From a checkpoint of a small spectrogram VAE: encoder moe top_k.
Rows from block 0 of the decoder of a small spectrogram VAE, named by matrix and row number. Rows with one number belong to one channel. Each number is 128 + 32 x the weight over its row's rms, rounded and kept within 0 to 255. All counts start at 0.
After each channel's rows are labels from the 100 clips, of 14976, where the channel reaches its highest value: "responds to" is what is common among them. Only what is clearly more common there than usual is listed. The data: babble in 24 made-up languages, each with its own sounds, syllables and stress or tones, from a formant synthesiser. In brackets: how many of the 100.
# convs0: first 3x3 conv (decoder.mid.0.convs.0.weight, 192x192x3x3, standardized in use, each kernel summed), inputs 96-191
# convs1: second 3x3 conv (decoder.mid.0.convs.1.weight, 192x192x3x3, standardized in use, transposed, each kernel summed), outputs 96-191

convs0.84 [108 178 132 175 138  51 133 161 128 164 113 133 126 103 133 150 114 133 118  44  95 120  85 159 125 131 151 101 106  98  59  84  92 136 101 180 126 184 118 180 128 130 173 131 102 128  88  77 120 121 120  65 157 137 136 144 138 181 120 103 119 121  97 188 133 107 104 107 108  90 167 142 225  95  93 190 137 144 166 159 105 136  87 113 105 111  70 218 149 152 123 137 117 160  94  93]
convs1.84 [138  79 130 106 106 132 147 195  73 102 174 136 135  76 133 130  71 173 117  41 115 123 137 109 133 128 130  63 195 119 151 176 108 127  83 173 175 122 149 130  63 130  17 126 158 108 157 149 154 164 104 113 120 161 103  78  87 131 125 144  75  96 126 136 137  90 141 149 174 102 148  71 156 158 238 175 166 112  88 101 169 127 151 119 101 105 117 133 137 137 164 174 115 138 106 125]
responds to: voice: deep voice (62); white noise (37)

convs0.23 [239 131 167  92  70  88 134 145 113 122 120 116 106 130 134  82 139 156 118 109 119 184 156 116 156 132 143  89 139 124 144 161 152 122 122 149 177 113  95 162 180  99  96  87 103 132 121  85 145 138 131 121 128 112 132 160 103  99 131 169  77  90 165 181 104 118 164 151 130 138 194  85 195 130 138  73 100 159 146  99 144 157 164 115 179 165 128  77 130 109 103 145 121 111 118 108]
convs1.23 [103 219 114 156 127 101 120  96 139 129 144 196 132 114 126 115 136 117  97 224 149  91 126 186 137 134 122 125  97 136  90 140  85 137 167 104 126 165  96 130  93 114 117 105 123 173 120 118 168 134 134  81 105 135 192 124  90 124 167 147 227 175 101 153 112 158 131  70  54 161 107  86 150 131  87 132 142 130 167 119 122 138 125  90 110 133 113 126 186  92 138 160 111 122 129 115]
responds to: prosody: tones (91); voice: child-like voice (84); /w/ (36); /v/ (33)

convs0.9 [163 157  81 164 135 128  85 138 145 183 125 110  72 128  67  91 181 147  85  75 164 137 132 143 157 140 158 132 137 119 110 129  67 196 137 136 156 168 114 129 101 116 131 104 176 102 156 126 161 126 113 169 169  99 128 110 142  96 190 143 132 118 189 125 143 156 121  97 163 135  82 107 157 170 131  50 151 124 148 170 199 111 166 108 175 168 103 149 135 155 141 105  74 134 128 158]
convs1.9 [123  99 134 190 128 111 178  86 100  90 175 101 125  89 155 188  99 142 110 118 213 105 117 115 130  98 142 139 124 129 144 122 164 105 141 172 167 194 175 176 126 145 110 154 172 121  98 125  82 117  88 195 154 178 135  81 189 143 125 140  97 164 170 163  83 130 116 118 110 170 136 122 152 144 147 115  99  97 141 107 146 139 102 116 157  68 124 109 144  90 139 124 131 105 150 136]
responds to: voice: deep voice (61)

convs0.108 [187 112 132 107 109  91 146 131  69 142  68 122 133 124 139 158  62 124 116 130  95 146 128 158 142 135 173 108 122 107  95  96 147 129 104  69 142 168 160 168  87 170 153 125 146 167  82 144 122 110 170 121  56 111 192 114 126 129 153  76 118 120  93 141  85 120 135 135 140 112 158 134 145 159 109 112 117 149  95 173 110 139 102 124  80 183 131 116 145 118  84 100 140 106 105  95]
convs1.108 [105 122 146 114 141 102 123  89 142 116 154 134 123  75 129 161 146 177 129 141 175 130 110 158 132 132 127 125  65 150  85 190 163  62 155 138 145 124 152 166  18  62  61  93 135 109 161 113 172 118 121 165  90 156 104 125 112 106 147 107 176 117  99 130 116 170 102 122  90 132 115  97 174 111 117 120 156 131  98 124 105 152 135 117  95  92 113 135 121  79 120  62  82 113 132 152]
responds to: mains hum (39)

convs0.15 [118 101  89 166 109 111 139 159 130  96 105 122 107  51 125 121 112  92 102 117 131 117 108 147 174 119 131 125 124 109  71 150 125 120 160 183  68 154 142 149 136 185 145  90 118 109 104 126 147  68 134  95 103 153 160  86 156 115  69 128 179 117  81 105  93 125  95 186 188 109 102 116  68 157 120 120 168 168 126 148  97 120 153  99 112 162  75 124 184 124 172  81 165 165 126 154]
convs1.15 [107 150 119 121 131 112 106 114 130 173 127 127 123 140  86 117  77 153 110 116  94 142 131 127 133 156 129 176 128 113  90  91 115 136 148 124 177 179 187 116 163  83 202 128 153 156 123  79  97 159 182 123 128 144 171 149 150 167 152  73 108 150 174 133 121 118 145 145 153 139 151 112 111  64 112 119 150 159 161 104 207  99 101 156 112 127 169 185 120 140 112 207  96 146 147  75]
responds to: mains hum (38)

convs0.25 [141 108  90 158 114 148 123 180 181 157 188 108 130 181  67  84 132 139 113 111 125 109 132  83 105 159 138 132  64 133 157 190 122 132 127 161 152 123 185 185 102 142  99 140 129 116 105 105 129  93 155 129 162  60 119 119  88  64 142 186  97  99 172 114 119 157 164 150 112 186  70 188 188 117 182  91 161 144  78 143 161 125 146 188 187 160 130 159  99 148 117 168 157 116 142 115]
convs1.25 [163  58 123 156 128 137 182 133 116 142 184  80 155 144 186 125 111 101 152 123 146 126 106 125 141 103 180 146 154 121 195  89 162 114  70 132 101 120 121 165 118 125 157 109 154 133 177 131 111 101 104 154 196 121  73 144 175 113 106 157 191  60 162  92 121  58 131 121 195 152 128 192 140 111 185 132 129 115 111 187 119 139 103 199 145 133 111  92 139 158 162 118 103 177 125 135]
responds to: voice: low voice (55); thin (high-pass) (41)

convs0.140 [124 136 103 151 118  83 100 132 101 131 119  59  93 146 190 145 113 117  95 168 118  89 141 180 118 120 142 128 165 124 108  96 144 148 133  74 138 145 179 117 144 119 122 106 101 127 114 119  74 102 153 133 146 141 109 130 112 108 135 111 172 101 153 158 101 156  73  95  60 149 150 124 120 112  97 118 143 104 126 129 254 124 144  98 114  34  98 155 129  90 174 154 147 158 164 160]
convs1.140 [160  93 147 157 113 158 122  86 125  84 163 164 162 141 140  70 134  22 148 133 104 148 103  79 127 112 138 126 122 140 138 163 111 107 122 146 135  91 159 140 151 141 118  79 117  59 169 146 118 175  76 130 168 134  80 125 202 108  94 186 127 156 110 144 168 170 158 119 146  81 130  71 100  88 167 122 145 123 150 124 118 156 150 123  93 110 121 163 142 118 121 105 123 109 137 168]
responds to: voice: child-like voice (100); prosody: stress on first syllables (58)

convs0.118 [161 113  82  19 106 150 114 122 104  94 147 114 121 162 137 140 185 145  84 167  96 167 156 128 151  81 136 145  79 124  99 110 161 150 168 135 140 165 147 125 129 145 151 111 132 143 129 171  94 116 155 126  88 139  96 125 171  95 182 160 137 108  98 116  37  99 148 176 106 109  95 110  68 175 142 140  69  92 136  94 139 160 112 106 137 107 139 183  89 110 118 137  93  66 129 129]
convs1.118 [157  53 136 137 130 208 145 160  85 110 173 125 140 168 120 154 155 144 126 121  99 165 171  81 113 110 165  85 129 150 140 130 134  92 101 160  94 117 162 107 185 109  78 143 138 126 128  92 107 126 149 132 146 123  85 122 101  82 108 172  77 108 124 125 160  96 147  95 118 122 172 153 115 144 148 102 134 111 155  66  82 126 113 116 110 145 111 113 141 193 170  89 141 135 165 106]
responds to: thin (high-pass) (74)

convs0.69 [141 157 104 130  82  84 141  76 128  95  96 167 150  60 166 155 158 147 100 149 168 157 119 133 143 120  72  62 134 122 191 167  76  98  80 129 194 158  99 168 142 122 118  63 167 135 132 195 172 107 162 135 156 154 137 121 141 127  77 135  85 158 127 151 130  87  83 168  94 147 124 159 150 133 165 120 105 147  87 129  85 109 123 106 116 128 107  60 150 116 144  94 132  82 101 159]
convs1.69 [ 88 169  98 116 139 171  92 110 130 150 129 141 129 155 141 137 138 106 140  87 123 136 198 123 147 151 134 119 128 181 144 132  76 182 157 155 158  84  35 154 137  86 204 117 127 149 155 149 139  94 123 124 137 156 185 136 116 124 193 119 146 126 119 129 167 117 139 118  97 143 135  95 121 127  92 100 164 169 140  96 105 129 156 133 131 163 141 177 110 130 103 158 132 139 123  75]
responds to: voice: deep voice (67); /x/ (39)

convs0.61 [120 138 145  87 109 150  77  91 122 157 122 170  95 151 156 174 141 124 159 186 122 120 176 101  74 161 154  87 105 103  88 165 106  98 117 102 131 120 160 142 103 194 102  90 174  77  92 125  98 115 171 115 131 155  81 127 148 133  81 174 107 161 204 134 109  99  86 162 101 175 124  63 200 108 115  86 125  97 194 104 160 152 164 164 163 174 137 154 169  96 159 141 160 162 207 114]
convs1.61 [138 209 141 149 117 108 136 143 162 123 174 130 143 141 167  82 173 173 111 144 103 175 185 143 102 117 116 100 154 113 159  78 169 131 140 112 147 156 128 119 149 184  78 130 125 171 156 175  38  97  91 169 110 165 196 111 150 128 200  78 184 158 148 163 145 154 139 105 151  62 117 116 159 198 108 179  91 116 143 147 172 166 181 142 145 110 167 121 171 125 113 184 126 162 115 121]
responds to: voice: low voice (68); /y/ (45)

convs0.187 [144  94 155 110 141 111 145 168 126 124 156  85  60 169 137 125  88 108 126  61 104 140 123 116 165 165 131 120  76  96 139 144 100 139 106 124 183 158 120 149  47 161 128  75 107 131 124 152 110 144 129 146 169 100 126  98 121  90 210 144 160 115 146 134  83 159 110 142 151 140  85 106 173 164 120  95  92 110 116 127 166 153 157 100 146  73 129 154 179 144 148  57  66 132 151 161]
convs1.187 [126 163 141 142 161 110  94 103 111 141 120 139 115  79 154 136  85  69 142 181 147  99 127 144 134 121  79 168  95 125 122 138 128  82 153 133 107 176  69 159 100 102 143  53 126 168 124 130 174 135 140  81  86 166 159 167  99 130 146  96 190 140  91 112  54 142  81 130  99  99 116 122 129  34 110  91 145 158 118 128 146 118  74 115 143 166 139 170 128  96 125 110  64 115 148  84]
responds to: prosody: tones (87); voice: child-like voice (60); pink noise (45)

convs0.116 [125 156  98 153  75 132 150 130 122 129 109 122 158 159  78  76 141 163 144 115 160 159 132  91 152 135 151 138 140 119 131 131 128 181 129  98 210 133 110 102 119  96 135 140  86 142 132 176 149 117 124 153 110 148 123 119 156 123 147 108  62 137 111 180 118 120  64  93 128  67 106 153 175 144  70 168 100 102 163 134 112 198 196 113 147 166 118 105 132  65 132 107 116 131 127 103]
convs1.116 [131  87 131  89 119 135 140 132  99 113 110  78 163 107 142 154 118 160 117 139 120 110 158  80  70 140 171 141 135 109 128 123 113 104 104 138 126 107 115 148 180 105 150 126 136 130 204 163  57 134 171 211 139 106  50  93 141 133 144  80 155  86 161 120 112 125 119 140 178 163 184 157 121 129 135 151 191 111 138  82 151 128 140 165 144 129 119 132  89 113 127  74  93 138 123 119]
responds to: mains hum (31)

convs0.137 [173  73 134 205  89 119 150 147 139 174  89 145 104 154 177  90 151 142  99 159 115 125 162 118 126 127 142  84 169  81 132 166 166 117 101 135 177 147  59 124 135 145 145  84 143 122 109 137 119  61 153 145  91 143 178 119 138 121 166 138 151  70  96 150 158 146 101  99 124  89 155 140 114 161 137 107 131 147  94 102  80 151 177  92 119  92 105  67 145 159 111  93 176 139 139 121]
convs1.137 [108 115 128  87 134 160 120 160 149 126  85 147 118 151 124 167  94  78 153 152 150 107 101 139 160 157 114  95  86 143 112 164  83  96 157 139 128  82  94 146 149  75 153 111 127 150 135 110 213 160 117 156 134 125 101 142 143 139 105 178 140 139  94 123 119  64 152 103 126 142 160 239 104 124 111 183 142 140 127 127 110 104 126 115  99 107  90 122  88 121 117  87 128 173 112  72]
responds to: mains hum (32)

convs0.162 [170 103 130 172 116 106 142 144  86 107 124 132  92 107 102 143 110 133 115 132 155  93 155 135 178  92 143 131 116 157 124  99 130 124 131 105 119 140 175 123 146 136 123 136 116 173 138 106  95 187 117 116  87  90  79 124 103 120  96 126 176 130  80 107 149 137 132 140 152 182 112 157 114 108 182 147 142  96  62 115 138 142  97  47  92 178 158 120  90  66 119  81 139 103 117 127]
convs1.162 [147 204 139  80 130 129 135 151 202  66  90  80 142 169  98 115 108  80 148 111 106 174  99 135 129 158  53 118 149 105  83 106 153 133 152 107 107  60  97 122 201 139 194 156 100 113 129 121 128 135 143 108 123 144 155 162 190 106 126  83 126 133  97 122 123 119 111 118 142 125 119 116 119  90  79 162  89 141  85 115 107 101 124 119  97 108 151  63 116 200 118  99 174 126 109 168]
responds to: reverberation (62)

convs0.41 [122 145 192 158 120 125 126  64 136 124  59 169 144 111 132 100 123  84 192 131 199 139  53 150 107 149 126 157 116 147 147 144 123 152 161 173 143  60 139 126 154 114 149 124 142 149 106 125  98 112  50  94  81 169 193 105 150 169 125 123  92 164 125 109 137  92 134 164 205 139 112 120 120  98 121 159  57 121  97  80  97 131 127 136 114 160 149 118 125 145  98 132 157  80  85 128]
convs1.41 [113 210  86 154 133  66 113  98 106 158 121 167 107 126  83 117 124 123 142 181 145 172  91 158 197 116 117 147 103 166  95  89 155 180 100 108 140  99 124  73 123 127 192 105  82  99 112 115 101 131 136  98 163 142 201 131 112 102 128 135 126 193  75 131 142 170 129 100  36 117 165 100 162 171 122  87  97 137 167 139 119  91 143 124 100 117 104 180 211 180 108 132 127 126  90 147]
responds to: voice: high voice (63)

convs0.33 [186  85  99 108 102 109  63 142 137 171 143 157 106 163 170 120  89  96 115 101 117 175 146 143 153  94  67  72 174 133 136 128 145 132  97 104  67 176 159 107 120 122 167 148 147 107  65 122 120 126 118 123 116 102 204 149 160 128 159 206 128  87 114 171  43 128 165 143 116 135 149 123 162 110 153 147  96 138  75 136 194 121 138 120 184 135  70  88 140 133 153 120 127 135 111 117]
convs1.33 [139  63 157 157 125 161 134 149  76 116 140 140 109 117 156 126 123 170  96 103 170 121 152  97 118 108 217 178 120 111 172  68 147 119 108 149 132 124  74 162 116 145 133 138 169 149 163 128 138 105 125 120 135 104  97 104 110 176  94 158 135  40 164 115  79  72 120 118 129 155 153 165 155  87 189 159 148 122 133 112 134 163 135 152 132 150 123 143 176  60 166 123 102 157 158 147]
responds to: voice: low voice (75)

convs0.138 [194 172 129 117  98  83 101 101 131 104  99 149 115  84 136 156 135  62 158 130  79 107 160 112 181 148 113 141 133 126 124 156  75 101 129 103 205  79 144 167 105 115 110 159 117  99  99 153  67 131  91 182 180 159 126 126 178 103 132 126 107 143  92 124 104 141 134 149 139 147 106 111 154 146 172  95 112 115 112 158 186 144 127 111 179 146 142 203 186  90 148 143 120 143  87  77]
convs1.138 [121  83 150 175 131 150 123 156 129 158 133  97 152 115 140 122 143 117 133 119  94 105 162  88 117 117 130 177 153 111 167 188 100 127 139 127 137 120 115 148 110 126 147 184 122 117 122 161 101 179  91 179 131 189  52 117 102 130 112 117  72  84 193 122 105 126 120 139  84 115 148 136  91 150 202 167 107 117  95 137 103 168 100 153 152 156 125 109  51 115 166 116 110 160 130 113]
responds to: voice: child-like voice (83); prosody: stress on first syllables (50); white noise (38); /h/ (30)

convs0.101 [181 121 113 158 100  69 126 182 128 129 165  85  74 101 128 189 171 108 123 140 127 125 119 153 196  66 121 108 179 135 164 142  66  92 152 108 162 150 122 125 123 163 116 114 141 118 133 115 104 152  81 108 101 186 146 160 106 151 138 116  43 116 137 121 163 188 122 100 112 163 123 122 131  66 177 108 159 119 114 119 108 118 200 130 193 157  90 165 156  79 148 161 166 174 101 172]
convs1.101 [140 162  82 131 138 104 121 182 142  94 131 166 116  91 179 172 114  84 123  82 123  89 182 142 146  99 129 152 160 143 125 182 100 177 113 181 115 106 104 151  96 117  93 136 129 142 155 135 128  75  71 117 116 111  78 125 206 136 117 123 157 135 150 122 113 137 140 125 132 134 166 135  93 144 180 192  97 134 144 153 123 103 136 115 108  88 127 171 121 147 143 182 158 114 126 119]
responds to: voice: low voice (71); pink noise (39)

convs0.180 [159 110  77  71 147 104 158 139  80 104 147  93 136 106  99 128 106 138 178 115 135 164  88 166 120  92 170 149 106 157 125 122  97  59 149 129  44 105  88 163 148 134 171 144  98 171  60  84 147 184 143 105  83 121 138 120 133 147 144  88 136 114 173 166  74 125 125 100 137 132 100 117 151 112 106 103 125 179  84 114  76 135 164  97  99 143  95  68 133 136  79  96 127 161 149 163]
convs1.180 [159 160 138 108 128 121 117 171 123  97 155 125 131 173 151  97  84  81 131 135 135 181 127  63 150 218  82 113 103 152 145  89 123 104 101 101 128 140 195  79 110 115  80 118 143  95 108 158 130 113 119  44 125  98 165 158  99 160 142 137  95 160 132 160 176 135 127  85 153  90  56  67  70 173 121 128 198 108 154 111 152 114 120  69 110 200 141  73 128 134 130 184 154 114 135 122]
responds to: clipping (28)

convs0.170 [140 133 159  84 134  76 100  91 141 171 132  79 108 190  94  82  94 166  71 116 149 114 151 102 116  92 179 153  92 158 116 137 123  89 129 120 154 150 101 197 133 131  89  77 126 141 113 153 108  73 130 171 149 132 174 133  54 141 125  81 143 140 126 113 188 113 102  82 129 119 124  96 118 150 111 133  94  34  62 136  53  82 121 142 134 110 175 129 133 164 125 129 118 104 130 138]
convs1.170 [152 176 119 128  83 106 117 159 125 140 181 193 113  96  91  72 103 128 110 132  85 150 177 114 127 221 149 127 155 134 107  73  88 159 133  90 118 165 101 107  79 127  85 133  98 132 152  70 129 122 148 135 123 104 190 156 131  89 158 133 132 148  69 156 109  92  97 112 130 132 117 150 142 125 169 116  91 151 129 116 126 180 155  91 101 121 144 181 145 170 116 110 122 123 134 130]
responds to: thin (high-pass) (40)

convs0.21 [ 99 142 142 165 116 133 123  94 130  62 124 114 150 135  79  72 140 114  82 139 103 202 150 119  93 143 136 174 132 114 167 159 141 200 140 137 105 148 134  69 178  83 156 167 153 137 118  96 171 147 173 123 168 166 179 173 122 144  87 101 146 141 142 158 100  85 156 104 133 115 137  84  92  90 111 122 169 145 173  59 112 169 131 128  71 155 158 102  68 146 104 172 135 191 187 156]
convs1.21 [126 150  68 121 125 178 149 127 118 156 100 139  98 188 119 147 129 106 164 124 109 167 153 157 106 191  87  86 125 147 135 129 139 108 145 127 141 129  92 120 161 160 138 137 129 132 122 188  90 144 136  96 156  59 139 170  75  95 179 145 141 129 150 139 111 118 151 129 189  61 100 107 134 112  69 120  89 126 137 101 128 107 148  74 134 153 126 124 201 159 136 138 113 194 135 107]
responds to: voice: deep voice (86)

convs0.88 [ 84 119 161 177 105 117 126 140 118 159 196 181 134 172  76 120 105 127 156 173  73 158 144 163 114 107 143 174 135  89  88 102 102 128 145 190 130 136 131 160 132 177 162 160 110 108  68 124  81 124 177 156  85 121 115 169 157 168 136  65 146  85 152 173 100  99 146 129  83 178 127  96 125 124 147 102 155 128 141 155 140 108  83 126 115 151  71 117 124  76 129  78 163 124 106 117]
convs1.88 [138  94 118 109 136 134 129 143 117  83 138 132 154  57 128 116 142 169 133 157  90  99 130  58 117 185 136 132 158 165 161 137 159  88  78 176 171 137 139 141  67 116 101 132 158  94 173 110 122  95 136 189 109 136 120  83  58 122 167 116  53 111 129 158  75 134 145 168 133 130  63 105 101 142 106 130 187 141 161  73 181 160 157 145 149 173  71 117 108 109 167 151 106 168 101 118]
responds to: reverberation (64); voice: deep voice (55); white noise (32)

convs0.167 [160  78  72 174 142  48 143 163 118 160  66 107 101 122 125 196 155 134 131 137  81 172 133 185 171 107 148  80 135 111 109 177 137  87 122 131 216 149 158 138  85 116 121  85 147 123 179 123 150 139  98 201 131 131  75  99  98 106  39 117 130 125 114 144 155 123 159 137 117 157 114 158 181  90  56  55 149  96 127 120 121 147 123 134 156 121 153 131 148 139 128 126  96 151 114 128]
convs1.167 [117 162 116 119 137 120 121 142  98 149 146  95  78 127 127 131 122 136 117  84 109 137 145 157 147  75  89 160 134 136  71 150  95 117 122 102 130  74 127 161 110  84 175  95 126 123 178 100 181 159 141 214 106 138 148 130 133 115 165 159 176 106 192  88 121 149  81 160  39 133  96 159 206 143 103 117 133 122 151  77 194 165 117 146 144 192 130 127 130 116 160 169 125  87  99  97]
responds to: voice: high voice (59); white noise (30)

convs0.158 [100 144 134 109 205 167  93 109  89 112 182 159 138 111 152 147  57 156 152 141 132 109 168  99  79 183 149 120 132 167 121  70 150 135 156 164 131 123 189 111 145 138 122 128 155 146 103 120 117 129 155 146 106 145  80 146 111 101 160 165 165 154 139 186 152 147  99 121 115 105  96 104 163 132 144  96 142 128 175 156 186 111 145 163 129 160 173 171 131 128 119 188 168 143 149 132]
convs1.158 [157  96  89 147 101  72 170 112 139 156 103 117 146  77  87  88 118 127 118 112 108 222  91 162 135  76  66 119 178 132 154 172 145 167  98 114 148 124  86 131 112 113 124 150 103 119  83 136  84 150 111 116 105 102  93 149 111 125  74 133 127 119 142 159 142 184 102 128 114 117 158 148 125 205 152  99 118 145 113 194  86 152 140 128 150  68 166 208 104 131 128 159 134 152  90 166]
responds to: voice: child-like voice (70); pink noise (38); white noise (32)

convs0.131 [169 129 106 141 122 108 115 145  68 153 183 173 120  89  83  74  99 122 141 102 107 108  93 122 127 131  94 119 163 178 161 185 128 125 147 129  98 136 150  96 131 138 118 129  96 105  75  75  95  95 136 152 166 103 128 108  94 136  81 190 180  70 105 113  48 146 102 108 108 124 140 170 208 176 137 136 159 124 131 115 122 165 131 153 184 135 138 200 194 143 138 160 175 139 129 131]
convs1.131 [144 150 157 132 110 124 163 175  60 130 153 139 144 191 150  91 112 113 143 144 135 156 119  97 101 139 172  55 117 125 114  97 154 101  90 134 175 138 164  95 167 123 129 208 147 150 142 173 123 118 123 116 196 107 113 143 174 133 176 140  96 116 111 137 182 122 119 108  95 129 106 128 147 183 210 114 195 115 134  82 117 170 145 127 124 153 133  96 137 135 169 195 117 140 142  92]
responds to: reverberation (61)

convs0.94 [149 135 145 185 121 124 101 121 136 103  86 160 128 159  80 110  63 142 154  83  96 111 115 115 120 114 107 166  79 154  97 153 119 112 186 149 162  99 111 117 123  82  92 101  79 137 105  88 109 169 156 131  34 185 137 158  66  81 143 177 101 112  60 135 147 138 135 123 160 179 222 128 154 131 168 173 150 103 156 101 133 155  91  79 127 142 116 126 138  81 133 135 109 143 104 109]
convs1.94 [153 151 145 175 116 172 186 127 111  93 126 105 148 104 121 105 167  77 122 130 152 111 171 113 137  93 158  81 130 149 144  80 150 145 111 147 111 156  92 145  74  63 105 184 123 115  82 110  89  85  87 150 124 111  79 136 133 105 129 156 102 117 121 131  90 149 112 128 149 193  73 128  96 120 162 124 131 110 140 112  87 148  79 123 120 119 195 107  97 133 149 147 116 128 121 149]
responds to: reverberation (62)

convs0.146 [154 108 148 125 107  85 170 102 123 181 205 178 121 142 158 135 136 181 133 134 113 175 137 133 156 119 138  84 158 106 143 159 127  58 167 125 164 106 156 125 117 148 112 166 164  52 154  77  94 134 121 189 119 132  87  71 112  92 142 178 147 130 194 123 124 131  97 169 168  74 132 172 154 103 113 103 138 118 160 142 150 153  97 134 122 125 110 158 107 132 113 181 132 158 119  99]
convs1.146 [102 105 159 154 122 171  96 151 128  99 121 117 152 178 190 147 136  68 129 153 135 117 165 141 136  96 140 196 128 127 150 121 121  79 113 154  68 135 112 151 100 118 107 138 144 123 151 161  88 169 137 182 149 144  92 125 236 109 202 134 124 113 138 135 167 137 100 134 134 125 128 143 113 120 141 134 121 137 159  85 119 135 115 135 111 149 110 119 160 149 119 123 118 141 149 100]
responds to: voice: high voice (62)

convs0.102 [179 123  60 107 128 100  67 156 121  86 152 120 136 125 103 141  80 167 151 143 131 123  62 131 163 135  99 102 163 159 118 168 123  96  68 110 232  71 111 113 108 142 111 142 178 118 151 100 100 134  98 155 120 142  87 153 156 137 126 169  85 139  91 149 107 133 142 150  98 173 125 115 187 136  92  72 130 103 149 126  86 165 135  96 151 191 122 176 179 103 152 176 106 130 126 115]
convs1.102 [ 88 199 152 112 162 107  74  93 116 119 122 184 120 103 122 144 164  50 175  64 134 135 132 183 159 116 105 140 117 130  91 125 121 119 148 119 157  75 105 166  92 139  79 115 136 142 162 135 191 135 112 160  64 208 134 140  77 152 148  91 169 139 105 113 113 134 162 110 148  74 150 129 145 156  92 168 158 162 106 142 148 150 153 162 153 168 130 139  92 101 124 144 118  94 139 125]
responds to: voice: low voice (62); white noise (38); clipping (25)

convs0.127 [140 160 148  95 114  88 102 106 137 144  69 111 110  62 128 153 136  98 128 148  76 122 111  93 103 129  67 111 147 136 101 129  94 121 116  93  90 162 111 138 132 127 148 158 153 135 103 137 137 172 163 122 115 178 144  92 171 126 139  80 102  97 105  83 180 119 124 144 108 134 111 135 124  97 127  89 134 121 176 211 184 150 169 161  98 102 208  67 189 121 120 119 138 132 129 114]
convs1.127 [156  43 167 166 113 151 140 126 129 147 146 145 160  70 140  90 121  67 128 155 175  88 107  67 119 132 151 136  92 145 160 114 139 102 139  85 150 185 163 144 139 156  51 134 140 104 133 108 117 109  86 159 178 131  96 138 137 145 138 109  48 156 146 143 108 128 156 123 176 131 190 144 104 135 198 173 143 138 157 155 118 154 121 126 125  58 138 125  51 119 132 128 115 157 160 165]
responds to: voice: deep voice (56)

convs0.45 [118  86  64 134 116 178 112 152  76 168 135  74  79 150 154 120  91  94 149 142 105 149 114 146 116 176 127 185 100 133 101 153 142 145 144  92 164 121 132  85 112 142 142 127 147 166 201 105 159  98 101  88 140  97 146 118 113 158 102  84 118  86 141 155 146 151 104 152  98 129 124 164 110 103 172 129  87 150 122 111 216 127 110 135 175 175 142 101 176  99 198  89 103 127 130 118]
convs1.45 [152  84 134 104 119 112 170 124 119 136 137 108 159 108 148  95 108 137 111 109  94 179 106  65 133 142 210 142 145  73 143 121 165  56 164 134 146 115  85 121 177 130  52 160 148  87 103 151 149 202 135 139 118 135  59 102 154 151  98 127 131 140 150 159 148 143 145 121 194 105  59  41 115 167 114 120 124 139  88 129 164 139 121 137 143  95 129  99  92  82 120 123 106 154 131 165]
responds to: clipping (26)

convs0.119 [157 134  89 128  84 102 137 102 180 166 132 168 157 104 122 147 191 185 176 174 190 161 132 131 195  76 138 164 174 112  70 152 131  88 105 135 131 105 137 184 133 103 159 103  90 116 108 101 102  83 183 121 104 128 158 138  97 115 110  91 191 127 128 162 175 118 144  98 136  76 145 157 161  81 132 106 126 162 105 105  84 132 130  71 129 101 161 105  82 107 109 188 142 147 137 141]
convs1.119 [ 95 130 117 118 133 147 100 101 104 144 138 170 109 125 121 111 120 177 131  94 114  76 108 165  96 145 132 140 136 146 126  76 127 183 116 135 109 129 167 119 162  88 161 101 108 161 166 111 111  98 143 100 153  82 210 101 153 133 155 126 176  93 113 122  91 132 137 110 151 148 122 171  82  70  55  94 166 130 153 129 151 148 103 140  92 121 156 121 143 127  86  98 145  95 132 127]
responds to: prosody: tones (77)

convs0.139 [106 167 147  69 106  95  76 122 137 148  91 103  85 155 148 139 101  60 116 130 104  85 168 109 144 122 169 105 124 144 132 120 111  96 184 130  86 142 124 178  82 127 126  47 102 107  53 136 176 120 130 151 141 132 179 147 102  79 144 124 142 114  74 203 122 177 103 156 152 129 103  98  86 121 178 111 112  91 111 176 126 102 131 131 153 182 137 147  95  69 157 146  96 193 188 147]
convs1.139 [159  68 127 131 121  85 157 135 118 125 155 140 126 113 110 113 109  46  99 147 126 147 115 143 127 133 189 132 172 142  91 134 136 155 121 145 126 167 109 111  57  96 107 172 125 146 141 105  86 208 129 111  90  59 122 104 139  92  93 143 121 160  75 143 113 104 122 113 199 107  97  98  97 109 180 121 168 125 158  90 135 171 129 138 113 109 151 163 119 139 134 184 112  86 155 139]
responds to: voice: child-like voice (56); white noise (35)

convs0.103 [139  75 149 188 154 129 141 124 144 130 139 136 124 157 150  82 119 207  91 137 146 108  82  83 105 160 163 143 131 110 115 104  94  96 112 178 102  95 120 172  63 193  81  60 130 158 111 168 137 123 164 105 113 141 147 184 112 193 153 121 105 111 142 170 142 139  92 115 134 152 118 144 110 185 115 152 125 120 115 130 101 153 141 149 110  53  85 105  82 108 155 136 168 135 126 184]
convs1.103 [172 216 154 136 170 127 110  99 138 123  69 165 152  74 101  92 149 108 131  95  94 161  88 195 138 108  93 173 138 105 146 121 112 151 108 161 111 118 166 138 181 122 177  95 115 107 157 108  98 106 167 148 142 101 169 154 148  61  57 153 199 147  93 131 109 175 166 168  83  68 127 142 127 123 142 154 129 123 122 179  89  91 130 155 104 113 149 134 142 167 106 107 154 114  97 146]
responds to: mains hum (31)